config = dict(
    model='image captioner',
    dataset='simulated telescope pictures of galaxies',
    train_examples=97500,
    image_size=40,
    grayscale=True,
    crop_scale_min=0.8,
    horizontal_flip=False,
    translate=0.12,
    tokenizer='word',
    vocab_size=28,
    encoder_arch='convmixer',
    encoder_norm='batchnorm',
    encoder_activation='relu',
    encoder_patch_size=4,
    encoder_depths=[12],
    encoder_kernel_size=7,
    encoder_widths=[128],
    fusion='cross_attention',
    decoder_width=256,
    decoder_layers=12,
    decoder_norm='layernorm',
    decoder_norm_position='pre',
    decoder_activation='squared_relu',
    decoder_mlp_ratio=4,
    decoder_head_dim=64,
    decoder_fused_qkv=False,
    decoder_bias='none',
    decoder_qk_norm=False,
    decoder_parallel_block=True,
    decoder_inner_norm=False,
    decoder_drop_path=0.15,
    decoder_positions='sincos',
    decoder_cross_attention_every=1,
    decoder_tie_embeddings=True,
    init='kaiming_normal',
    residual_init='none',
    optimizer='adamw',
    lr=0.00092,
    beta1=0.9,
    beta2=0.999,
    eps=1e-08,
    grad_clip=1.0,
    steps=8500,
    batch_size=128,
    epochs=11.2,
    lr_schedule='cosine',
    final_lr_fraction=0.01,
    warmup_steps=420,
    weight_decay=0.4,
)
Rows from block 7 of the text decoder, named by matrix and row number. Each number is 128 + 24 x the weight over its row's rms, rounded and kept within 0 to 255. All counts start at 0. Numbers have three digits each. After the name is the row's rms in percent of the matrix's.
# fc2: MLP down (decoder.blocks.7.mlp.fc2.weight, 256x1024), inputs 820-1023
fc2.37 093:124102130093158117151149158155140093143128115147200079137134181107100107134141142079181140115129107107148162140128164136118118141153126173130130112116140166107126147113112098181131141158116149136124116158114141121174166088118154133064173149122110111156152103107112126166152063144125110130152133098130139131118190116150150089120125127136136124122164149128164131119133135103133146097130166142173122125136110143179218145148160104090126118150176150093125123120136153098128160128135139117141162149122131121114132098151119131117121151093116144161158138147169162113140145098122100187142144108174162167142185167151148159
fc2.38 098:159137134150106156135123109190126158174123080132101110129153106133096109117100087124122081101118139172119138124140101122134103133133107127155142134113165137136121109108156047113112118124120169114147140139121140180137196139139132140030176106120115143137130122113137132114199164160056098134115120137129112150135110151130114102148133110106148152149108139119097116117131138093132146160159141143112126120135167130131153120153129133134130163105133112135153136107117123150141143162114120113119154109107124120137145136121119189147128152137164138124118139114143150118126175121154126103167135100126141130098123135127131102
fc2.39 115:128127152121129103101121124144123125078093123126119096139109096124110119121106153120146093114113117113153125139119121136143114105099083129141133118117131125131131125111140139111085085102105199122114147128120124114120159089112108164087125099114121119152151129078104129127131093141101114112102136144075086081097101126105110115148130147139135157106125151107118130121090123122111128130173064134095149142160128115104104104119127146127110114125123105101147153092143111141140110131113106105132109126091144109125113092127134129142133111102107097144123117148107131149146097113109124083067087111099158114085115127128128108
fc2.40 096:117132084119090111106102142098121152069159110155102129131129133147115169135134151134119120148131123117114094108127129119147105122101127148120150134156098100112101127127143083109122103115153133122117111115123108099105080145129136164141095092145122104133143109163121136130124150089149088130089156135109133150153117112169163127147109120112128133090123141141125137120089148157105118116143085151135123125132162131081114135107136130125144102074124122121127122157146124132155137131168131140134126130122124150111091078111159093129132091109153098130098159129096114150113100091078150124133127110125122137113138122126114126
fc2.41 093:106118098126160122136155101097105137102139098119112114117123136126112092180115083105190130115106166111129114132110134132134165116121107103130103113142135129132116098145107129109122093143110133127150096112159143104081149094111132153158080123126156094115116134122112133144142150144127119145086106123101079113109148110096124105169140155117139147208163126093103128102092117126099135138101150165109119123127167120133095138120137082117163119114116120126120081116107135144147106147133113090121086078148157113076118131145109116114111107141172109105182145116142156146114135092090100085148090146150157110086116160102107114
fc2.42 100:127115118149045142097120175140135102102115158102159133126153082129153124093145155139121131125157099143140100124124120157149131120108125108127142114158164108161130130164154135089179147124133133112151094111103072132122117157103141159142113188174136153152125133116171133132143123129106154135193129135164119119093087134116152133140124138147114100139163154132148086121125141138169126130075125124122125116118113131058150101116160133124116140133110132141139119144116142131118101135174144145114136131150132137132112134143133089127108125140151057125095137106130148103071144163186113157122115163095092114146141121148162149
fc2.43 107:118130151137133111122131106142169156151084123115123126118127144110126138150132126141118120122184088138098184093084133148132119113095078179077122164125104159123137073171147152160110114119160146162112141153094168116136126146122133120084088141113126099136106121129116106099112136127119141096114146105150096135168110124112120129120163118139096128115148116125112117092128137076090115111107152119123107130131150148092113147111106145175120138119100149146118136132127116096123105152171141102138111155148136125135077096125129162116110153092108116112112148093126115156119127148099115114119101113091116080102118146110099138
fc2.44 101:128136108139123154070120127142095133110103155140128143132105122136128115124127133134140150125139115135141112174096130129142135164117117128140156150159132117121127147132137072042145108122118053119189107109111118145103095103155134124146119140137117136094147132197126131148136128134161127140163152177163134136159073116129121149115142114123152159134184146165134132126144120136139133123137107133147155136146175126088123078165174138105161138142161122097105081123149122127156170125091106142135157137141095119081133144137149154163109096165144138111109117192092109105111113082113117195135136128165135110128129114145139106
fc2.45 094:146113124140123121127150126131158096122127081145139132112110099154144123120138140094117102125127140085149097141108137115128132138136135110111133108114134090091142112112106117127127115119113189088100138104095118113141105156133079130103115075128108106134096154108152109105109115155148110130093153115135179109131139127148122136090137141164153148131149148130144145153137129135134157101126135137102141149098149093217119128140113159076149087111099128120068150135134112119100141102123120113113115144097138123128123164084123139119125144105146129122140178132147112126136122181129130087134107137157149138131100118102096104
fc2.46 099:112143130123162120139150121103151132119127159135087146126139058107143149171117145128163119147161138151126169127138130107132142130128117131142119158132100170096111098142118026072105115125101057130188100119099122133106177107135142136137100157160130155136111168151137113123104142139163138121105149135157074155100123157112115087077133136127112153166161148115120126138149166118107144096119115129115137126111157113092105151135131132136123125100119094140110063173098129195105104084130131143141120112142147098127100089133104156146107132125112098145146126149115119124135120080118122145131125111136184126139155112141136143
fc2.47 100:129149159126142095139161125150154140139113118139157134148171163098122107116119094111084113142188138095133107141119104113137105129156150133175107123097117129131111157158114184205133160116130242105135125151132152157170086113122161124118141133189132133138136150130140127125095151124160119113146113121122160110149150130140174123128139165131128149119088160092122136134127134128163136105095112078162131108133141118158112102121129158097127121159127152129140127126109110122137137082117143119140151097105128123141130134157138114122104124139090180120082141140111137127170153141111150142138098134122091166164147136120188144
fc2.48 113:152120129129114129151140115134123143097110138107111092073150136083133110089105136135167157121091130116142120143122129110155126112126133093127100141125136131123129123123128098089136130125118237144134101144144113079109096135101110110144094080101110109074113100079141125122107142117115093152145112138130147108092085134097120131103118156109103138124115121135095128150073126132113152087123127127081149141131111114154072115126144123156107112107111114133104121107132112113128130153145105128145075145111099119121108098097130131116093129115114126123095123111110150120129100129117139096130130109105097154160094090122116085
fc2.49 093:149149127167145159134113143160110090109117127116142124096145135109139165098116085161086134124112123153130110128114115150132120159134130114103132163122096094169173157107111152115141131101094000135113169133117113128115143119128141136136100135106108118091108156081149099130160170139117110108158128156143095108121135119138134125121110168159134144057081131115133140137103125142133099167139117108124133179192121159116126144118109131164138123116127133150121111131139108139167148121119190143100122121097155151100070133132146132106108145118166123113185117099144136139094110147103166169115143120141097129131105136140139138
fc2.50 103:130128114118117163132134114137104091107103155089109154101103080164127136116130164113108127156109143114146131100101136125112107103119109119120072100104112118115137127115086130151103124117115180154104125137142141134120158135149091100112153100109077116125114138067100143128120151118122138126125090109147158118118076112104109120116096113112114086113116100135108077124065140153125106080171097098120121093153110091083103128071114113093070121130128117165129122119121139108119146112115117149134098134111104116108106092102117158142118141133104057142132142125121141132147120132115139067084121140100117133113096122156102114
fc2.51 106:154160138123131152167141139128119152137129126142181132121167163129142111150120129130099110121134145134136118122128130117160167148113100137153174107146121120129146159145121133076141134124132000122160160119101138137148131144175140154125124174142139114098140198099139176107135154145126157116140191118123152115151140152126151154143117125128101128099150142149130149155116158141161133127127115147122155130129166108141152130198155141168150132150148150164132126132142107131131133136175146136146140128130130127103123145167102108111156094106166117159089104159131142168140158112122140153118137152123131115113167165136149114
fc2.52 090:163111118120074135116130129128159081124081142103159152120158119124144142135120157125034123105141127080125131131121054120122121120174119144143124148149169106117144161151133128134160136126103168140130150137101118146117148090149162154160129095123121116130095154164137132090161130124121125142178122116144137137089089118117131123077131072174145114058147111178125127125120123154102124105152085132125115106127155122127165186173090110128094098101139158126118126118107083151105128119096107119114101119144112130144149085096105133140152099160125113131150139136121183154136129150112143146125087114132137145135097128110142150
fc2.53 096:121123077088169120143111133135120155110095139115078102090128153169126130128139118143122129135123095139102100116122136122118112145113148112138106116109141162141134153139135241149022131146120230108127180118120107143138155172107142105114155093133141154132115135093090126122096106097086144105113090111122147131131127178131104128085087100100127112113118100126115121121106140118113096155105104104119117123134107180132106137101132156127098096153093112111117114113144096146116130115128152152127136119113098102139151109115121155147141105155099130106126113123118100118117121131151118077145155114140099117152117125103121135
fc2.54 099:142105147089088112120124098100139137124126114142097150100123134145115151079115114107154128139141123137137149152089106088110096128126133145138154133119132118142131096148144051153090098121160255122087106118113151127099065115143129115125077150070134116119126139077105131136143120121148141119110120105093130111129119134078149139118134141126141154178158143101109127122143128121133108125135090099147129134129133153137095105098141131113120100139118103138133098110129145145106093096118130145145124125086123128119150134114125117151148124123112167146174120127132137146093080089171128116125142144138097140132166116118144150
fc2.55 098:131106127128164129119198101126113146177168119148144096129120082120101132120114106160163126101087170153104128140147120104105122110141102144130127124108110165113101121174143214107107123195151082148092132132111139128152159119134091116111166127112099105153139156135111139174124166123154153139087131141201125151137065111095141136134147123112108148134098113093114122090107144111136144167119148157153119129154145124097126162082133124122113161170117177182154120077108136131143120107125120130086157132168122118103113114139135144105147132154090131127123121083135125150096150202126099120146126107142154111127102136134119126
fc2.56 095:127092123122203140169096095154141148134120170109122148162140100138127121136153134094195105149111170157142138128120150119109122066110118145145134136094108144153131145154150176113126162150115180135097157068110169139145201155130106127110145102104127129112120123115091128138132124115113098114149154108134178133142083122131119132162146127112137110146096125113086123108093131125122128076100138153130145105142124098108121116085117124137123146131117147131152132144135151141103116122159113148136148123162153149116150068103131138112144139102120147130122101134149115145106150180162142109160135129108143140135137164115119121
fc2.57 089:123113122124119137139143085129127208073126164166114108147114128127121147139096125124082138148096134166127118116138095146114100134140107154126107128114156115149162130148130088104121111134157114128109148123112151105104108164130110086069131122110098119155138131098107128161142130126087142135148124104134167114115135179111121147157107152183137117145092139098090137145063161105137105126129096168124109135098121125125193127107109198121154152143109129128126078145095098152102143127143170180094108127139124113090123114141101114131132105080092139127169128100130129113108163116144096088131142116137122142116123148112109154
fc2.58 099:134133136128171120126111105146133103123074096100118114098091110085100131117095149113128076131095127099131116108110154120128099124130150121120112117094120115124093117145095191129169092121184201106092123114138153136119102100113103133112161074113119149113114110090129122100132107119079137123113073127102114098090109131081109122092151146111117143125072125131116093148103113104144151120115105128159137072147112114114162135153128121097109117132090120117090115087094148111155100115082121134124126115119097128134156111136117135129133162123148125106109162093132130104110136120124139086128111150129110138130124144142127127
fc2.59 097:160123157140138134127149145136154136104165086133123166137157176141119097108107105135115140154133150137107154163120130125148126101132142112104120137155117145132126143147141054153116130109100199131130081096124150121127077129168174138161139169152116118113147127141137129090118117120148138154077125130114085152124172129121136135162118136139149128154151145096125121118138101122121128112166098111132124127108116100160088117143080130130130103130100142105109135151130103129127131164129140123103102099133133134122138116117124126143118150125137169165106155166135093099147117096111134119146106107104097109138134132125105157
fc2.60 091:129123164156187131109113133117108139163143132137125134119127101123138109102145126108149145086157146119117129118148133173160173117139131117133143114112141114156165134117140215152114124099114141142112110104125105118127148151131135116116154124136167132129129141143160099155111129134165165093145158120114108096130088156092159128126173145111148146141174135116101135105133122113088125151117136118149120125143121123117145126104132124154143105137098155130153109153115127117110108138119131118123110082142126105141111116097116135116092189157145107130106133140129126104142115132139122122134136161105123076145055125111162144
fc2.61 100:134128095136119148166141166166121194119167145138115162120112113109132133152153094146122092140147140143121124120103108158140128113138099140131135170133115108134141120140136116108122127118140060125095179164086151137141125145141144138136122121130158131150142150103129159142146143138185138133144155100123127126101130140166110124119142153093138125104099130052128130119168141109134137126108104179143106148137130156073118144120173128098107167146118154145121125107155148152109096141149141157140165135118145152134103108129109157156092154144090079127189100129134166130127172139135158091128125135140143157135159087151129110
fc2.62 091:161147096152143138101107099096141109130144112129154162124141103142136138127099134144118117155135149145122134112123135162141115154118085144154162154140148116086132138110102148141120152113157126125165145128140133112123171081134121156117172135086112143139143100147126147118094105091143106120086079150112138163122092133141121147129137090169135113128103098138169109141081100150142094125111160099169130120082135132089104105143107125104094141115133130172113140118127132146151146170100110130115128124103096122102125106127100137119120128109142113135112148140173158102129111112146129149154102139135147110148130122165113144
fc2.63 101:106126141145157141110115151130093163141110138132110079121127130153125091134121133101136125111124151129149104108111140151136158120136101110134113130129121103137117140161113139097186145122121242110116099131167127123087116149155105118156125137179132093137127153116152140111089103145173113116178074148121115137125119119107128125102112123127113130115175140109135156135116102152106159136143091131130120148153156109108165101127100119114153182108131108083145105136156094130160081123101113125128149125152141152157105097134102145154132118156107144137059187089152146133131094178144134111166136084113148117139129133098135116
fc2.64 104:142142157152160149124143127146152172153131146079165142186122182135172153107119139119181118151126152132122145135167109151163105100133132152143152130152124149148125142142162170091177159146121080119112143141135168118126155147134138138177148149169141124107144158130147144139130171148131146123190181137137137155147178149153135112132116161159114115163194116174152135129147134123108157144120149153138110132108119126136143127101153141129151156116141145137133112162147159139131149134183148105139117159139110136134140136137112119127144140141157175103107114110135150129141131169140131152155160168140113136144133133128109169
fc2.65 096:139101140105142106107125163117137126171137085138141113165135154104140126111107119160085162139131137136138172156112126111100080136117124131153105100138142123118143113153095131138137125122116255113093108110132111145114200132097104111137160120085154151133147123117178154175094133122109113111127124098173148122128107116104148129108151081150172133172102150119116122134127126135190128130146122127124094102098090135126141126095137132136103095131115121158134148128143125135102107075144084116088127106160134122126153157090152137078092131117164117168159178139137155144118127094151106173160147156123121151126109146136122139
fc2.66 092:118145110113068155136157124100110135121140143169133153116146136086116137138122149130109103147160146123095148147138139164103146140139114124127115084106071105073140148112136062177101170123138202163119112135115143119093134123111139120107109142149121145097131112096097113105098135104075112133147100125155123130146141159137084110169101142143130124121089122113121121164092086133181098096085128111095110107083114116134130114102126077102118150140114115143146134121150105155120119162131110149167152156135123122112133101130173124144142122116078108085142101118134137130097184103133102101116157121119145121147159129156101172